From a checkpoint of a small encoder-decoder image transcriber: encoder num experts 8, cautious_adamw at rate 0.00082.
Rows from block 3 of the image encoder of a small encoder-decoder image transcriber, named by matrix and row number. Rows with one number within an expert belong to one neuron, the router's apart. Each number is 128 + 32 x the weight over its row's rms, rounded and kept within 0 to 255. All counts start at 0. Numbers have three digits each.
After each expert's rows are labels from the 100 images, of 14848, where the router gives the expert most weight on average: "strongest on" is what is common among them. Only what is clearly more common there than usual is listed. The data: analogue clock faces. In brackets: how many of the 100.
# router: router (encoder.blocks.3.mlp.router.weight, 8x96), inputs 0-95
# up: expert up (encoder.blocks.3.mlp.up, 8x192x96), inputs 0-95
# down: expert down (encoder.blocks.3.mlp.down, 8x96x192, transposed), outputs 0-95

# expert 1
router.1:127155060155058109088145097169161160128114118177145118166173157169131113145150112202118153124102129124074116057128108129053117182146099134144159161160173179090178162135143171183133158147142119152167121109092095134168105103107153090129127153073150163096108103087131161152158116111110100166
up.7:108176166094124160160145156178141079120148145124153171123163078143162097112154171140077171100142117114116131128130129157094172178167169085121154133120158066173173129175140144113170111104150146084106176140155086144125177116095122085114164132098137081076123123139156067089188068072162120101
down.7:087131096076114122144116055136100126129148102169118091159134149133120171131134087090110106113118119079146164139186150106119132131131149093107148128025167073142165142106136092126182151125166132161096095141152123056089058131072174203153147155131145106139199131127151106147137152110125164167
up.8:125161094159072104123104137127137109187150057114149128175131135125109171093160131167097093160089145156136099077125144152048104092208142118126145140104132102124191094129133154146154157060156080144173128089114109098117118108115140117147076115091157080072125094109171129145065061140115121107
down.8:096134144085160111165093087093085087109045103183087130047130120117074100141147160137103091170122110155109104140104151097152176117058099115177126165130116159146099082094121171175144072164084137109100085085162126116108106152133133132149131132128097126147073165128152087191134170122156106127
up.9:148182133156125169189084140133105111149146169120046141085126072130133165183132074094180096161105171113123160141117121119099127112143168075168143119147118129101155124139128109139201122112083098127095167081126089118093171122151178096111176122094139050101135111128138113081154057117114102090
down.9:105100128181129110074115121123136113124145110117080157203088153127122118097132113137160149121122117128108078090109197097193098078075154111108144173067126081108117115161140091167124101124170120119127129131159150073167100075137153176146095108134130128126159171147153138107139213084148217164
up.10:096100150210170101131180175117140142123134144092085156075123097074164092128174089141158166102166122138131066082131075154151106135119141087140159129102102126124154036162142100134111089085127093161163102134164081177140128106056093134105157150153130142113195103131176123125129153143149102108
down.10:064147088121081111167156155111099055079061083173124101143092114162119049208082115136147115139106143170114129187123195115119169073134110089165107171156209136059105143108103153156149141100103105118125123111153148149124124142112123107145107145102117139119113153119118158143145137104111085156
strongest on: square case (69)

# expert 4
router.4:109152183116160176095156159134159098079144119098090108136101124144133072073166093122159100038137115118167110178101129152145164123165134135131135117110135101158148165109142110114190151167124136141096115133140175149117198111120086101119125063139156123067203154115164138156114056120199105111
up.7:131032139109148111134166119131153058166098148104162155131134090143110166107124154113138124161155108147164130144102166158103138100155132107146140124164121039158125106213162057130177104125141105121076190084107102162105133192087136138183111110138112093131177140158078110137129119168104108099
down.7:102158077112107061201123090134127113151169131088092118173163151131130077177125150106099141085101187157060138160131146091148141144098093110121147183175156176165120140128121113129113120125077129147099131110129187101097117078075140141107118170107109220091104084131138187118154115132115088145
up.8:107081094160123154176154143097129137085146133134089126145104076153171149124126096165186100081138137172062100107113157091108117063135136127124136170122109117172117067144090047104177189151167113111113076101129153167158166122132127125176186084168166110170173113185126131147125141157147150123
down.8:111138131155080123101105086132113126103115138119097120115118108116166124184181075129121096103155147154152124112124113108099044136094103141144183070100156087160168074161148189134162131159140132161146134055129107164145131114099102148158127171086121106055185093129180132135066114095121074066
up.9:192172123151059195125135114138141162154101108139118085099123109099111141143119125137155191064108143140073057068160131140107141135178086156133165087128093126086157154098154172139205197112140163121127140096084085135140180174095152095132084129128124158134137141114107132152158146107076130099
down.9:151181127086151156139126137167068094139179140109132123080123205157105105119143151158154116146105169103154145170060117152109143096082164134093135142116135140093090135160066110191095158120087085065126192157137192155182114129162143175125122110166151099153129114143092147093137138101139062098
up.10:073112143091114146115129087080137150121105114123084149123122112143145157109148110128135125066151154187132094119133168164127075048163138140138129142109137101145121111088145086053163128180171138146092169146121097148111132074174124066163151080143154099084212123105160098136119083140088177068
down.10:102100149096101112115140082116139114101111121053152101177130094130126113171104083135182182074101144184138119077107125138089099105142108158151199111171135077141148150141200128087168127154136128146099132093115116154162160114122104074117062129127145108081214085092130133116125081132096183119
strongest on: square case (76)

# expert 5
router.5:100075142132124166166113183108164139089124150122088184073135130151120095185126092076149154132117146139093145120163083145102132107129116109147081099153151141122132137184146190142136124123123070087106169158156176113125126103141118159167204121074146050181177146181162100082119119079151156134
up.7:157139091139162153126111163089093103099097089096153120124131166177135141121148148187099111108135090197096177090112099172156142123125130115129164078122124146172158167083095130096119133100140119127107079184132110148149167164102076090107178112157155124113142129083169193126218099090089194108
down.7:147163118163150093119116127116079121136169143101177157162135113107107129118124131184130110128083175098143110196116114159099123086074101069112180103091093076079121107157145093196109128147150149150133137040129143133100136132072166202158157127118157110124147103162127160135168191078165094158
up.8:081139119125157091120146149177185121138079120129075170136150110086173165154092116136106151161077123099131109110058051070131147162132116129161183095087156085100156080171135126171110158088090123087127102077128075103133114121105157129134172158141092108138143119122126137125122048133172062123
down.8:140115174072133131125127095173184198103165160130119156126129144073123189153168115136155155140167103075133105142152101064138138139128120094139071086089142182142132133121132113067100102183178107125136103127104152050141103146140179117130162162141158155162153183192120104127079143164104168098
up.9:156084097115058177168092140154117059126114171146077156064141134093109119146101139156125109127112122107166129127104092110126159179156122169126171088160100070113072133097098137126049155145150157124103158155096177164129086082097136099136143145132166145148122202103101084147104156156078122083
down.9:091108149146112082121172184104123127125111148169162102149104135194124118167067158122102106155096123113118124162145158144049151093088149092157140096099222083151129174050121143186062089110085096137089134137136132103135131138113127134148100164133122093157087123180110096126179136173133167136
up.10:082109097098094118097183090161114133089074112182147135145159089138065129154098101132127138061108096163088133101110093126107120170162074163151113149119118138052133126091109127150109138192170135145181123101073147122102092223152164090116141099129151129144151129169136171145130189139088145113
down.10:066075122117092126123170122089121143130138125139122085140132152181123052133135119139107123131106138171097105125130195184201119073149122150107112135125141091059110123154126086128073077087109151177088096182171119178123190118149094117132061116139086187129142114122145178169157127131163124143
strongest on: dark face (100); square case (75)

# expert 0
router.0:129173114096200100173123158180111095134133124125150102140146107093155173103154143115091064147105130137091171153043139110160151123153155090096141173099173080139151117130131126126133134120109128108109101160118074064083152095184155085124130141173076108156092120128103133100195092154099069067
up.7:104125083125110123123204122166153130130075148103122126141152154138087120075098162130071113121152163070180126163155142072163101116138179147158088076142128102137112140171119095153070086102144145088165178131119112127177110137066137206077148131128113091095065143152149124120103165162121063125
down.7:147120180156099091159128111093164101061114153152154185160149115093135143167129071149165105131193123104137141050138121128197167128113126088122155144119149153095159168163160099143163145095171160110167070114143125071105140165144062108108073142139135176094084178157132135088121127149131184128
up.8:096100110124103135135190133147162134132134094178177111127140131107034129121104204121150131094102124140074216156088148168155146132148090124119123144170163126086132117138143123151072166161171152111166174099027113134143120147129142116186117135108127153163080122122116140141130097141104166058
down.8:196072105105125132172096126083142202106132117104076104075099163135122174147100082144094117147124134162112143159074126125153106069105114147169104129155131170052086112133142056115125121119140100180113133103111132139160145092196063130112115096108150189081147133121148098170095079141149135126
up.9:109144164142100131179148072113115155126121130176153137154122097105114182117111148147117146142115056180135132063125092173119131145172089099147113157190128090070115078080079152102096092160210127132147168165096116134143136147124112132176102167071118156137164110065141109114129155196077139123
down.9:218113100126096133151138173141121154182064152143114107063127139183139137072154099131153086167145115103136105177150139149097142055146101151107165120181133148109160172099116136148127156135089170138159156181148111172155158110178148119136138098152192199092126122099094122151113134137202127116
up.10:119151114112187124112119206132124114133106109065143094180138144189128074085126101077128063102164082078142118125136136148157176137065117156159131135115099124176143139137141050149108116115161143195088078189184148107091148107121072156099164152130112109130122163146102116108112142142169118164
down.10:101217117117097119123139028158130148121177136110097163192124107090121157153116212124114115112097177157116124123099114118069129191107138107133134121145064077156152127094125163178122131140090114163092170136177114107100061143094096188127130103141093128146108145158112116093123156101114128166
strongest on: square case (69)

# expert 6
router.6:157120174169129140063127126131126176115161164073118104111135152149169092114141140126112132137148124144138124138161143172121191114085145084089091100160122129172116130093078112172079073061116118177145166139167164158177107106066102187116132080110156177107129102125122158172103156130189152201
up.75:144098168132081075092130132128131143147111133168147163117189091208140122102168116130124160122160173117115179137133090163062157173177155131126138065194135166159130120064159163135122146122160106202146193156114127152147123093084111149079158104084131158144106158113120122114155119073150099167
down.75:103110121142079132113158156132122138189207172158121114114123163105117167133045166151129136160148074136121192125098100141167174139119144085136047093203132172123100099089126159177088152142116106108108099152095101124139173129131105118091131166127218125141116106168141133135123082081101121133
up.76:124076172081123121123157166108150130084098153093109213077132173078120078135153112123083167138127057143159180095117068124177156141181125079113089077138149114170123112119132143114118130109127107084103181121098176114164160077108097164137148117121081144099169172147158101103113128149151177108
down.76:141138138128169105131131112116072149145111097085168157153140088107111205131137101107127125103119147132130093114117100138130090147074064145121095158118112135183212083151115151165164186149144105134132137044090120096156061182157163124147148133159098127080160103083144120162118202097160161093
up.77:143129086152117186148145160128143116149136142129110133070109177183138110098138108102134140123143133065090098177095124101178160057114158159128144074090125095177085170197103141148170109105152148084096119202164156077117131135140141148147164137106154100184114117109103091112102060103183139167
down.77:114167145072096095143121129167118133185075114165123100124135138064134108072148126175173138139157087124112143121134106135160154120090096131059080126144109137124201113113116174131093247110127076145117066169133111139111161171134141109132094135143167144087123130189138132129161104111134174077
up.78:129104166130134141096133088090120155096089209136124134069104076101131076181176122096153192165096096106099142086126135066132150108120128118131123125099106147118107146105139160115127105097060107108172135068107125150126111123106176169180059133089105145118160126144082186156143085140188180103
down.78:088089121090173101155144160118068166165088094152079123185115202171153183157112135136112120092091141149140137185087070121096079105075132125148150164091100072175106113133111092159128091140147107099148170062154180121110091112137128140135141132117102114152098126161167106130121129068122090182
strongest on: dark face (100)

# expert 3
router.3:153120085118146175140110112134096104083153181079179118119123120192102073094082177086138102085131098092138173193147189141116151120122129153106102124094137168162062204129110088133126072155155147112101107163161155124112174131167103175100135108182105129171090174149100127105138162121153161128
up.7:092151105117140092152141118161154046187175066149080136123096156126138104123118120125151140127096155119091134111111114085168167144128126139187096140096127131137150071148161121178087149123127110094121058182154160093131139134151120157094090112202148111160071158173162168152136142210176119088
down.7:172143106105085145098095141122046144137151065071141113116103095115112155123154090109160155125130165147129147129171171067092081077109146114110162129180149074146162163094091110149153155114162125149116111117138113138109163163117161048124134120102151112084188070081184141169137131134189145084
up.8:084110171144074099108158161167157090124144136106142191189131097091115067119112116098102111109169073097169159109111077141135115132119075144072116141109117136133141122137077096151126134146167179102094130118100119110164184178156143125127136158113106143114205114127072123137109058098169216126
down.8:169143145130097134173124114125121178083072123086075097085099192139123084160157138105105167148121107118118181135169118077142099118146165130141142113160133184067115047082139148118130131120130128116107096096128128152048100088138112129145114129050116084175141160104142135194148149110101054127
up.9:100165068052105127138114152139151093093145088123123147196166144123085102163137153075111071041098114142092174126085094139115136169094122096163161170103141095089149122097106098128112098122173162133095176087125120114185134194131066120117166132150154121137107129078085164125117143136117173147
down.9:190142151137153161133108115100134146140092097158078115065136180196109049132147131119075150152168119141159097129155122094126141081133199139161131159164140172047104086106129154118092126115091126121146132108115157146133156088123120134163188144076134082181067113130155124128106099115104095198
up.10:139079132111162116119150129143102080120098166193130190098121128109180145222075106115121119163122135146093138092150129143130149105078056129155154102119096199094169115137171129105129116140132109060106120141147182145104090141162189133179120163104121131195113075152157104164142135089134092100
down.10:160106125098158127142174150129165116078170116128148154135113129123122190110148088126166099065098124153157104117081109151184103179102100084115051111073087063138130084137127111095109089100160084092163182118144122123174154144111109175149139159150106152073171190147170134112094111133091146181
strongest on: dark face (100)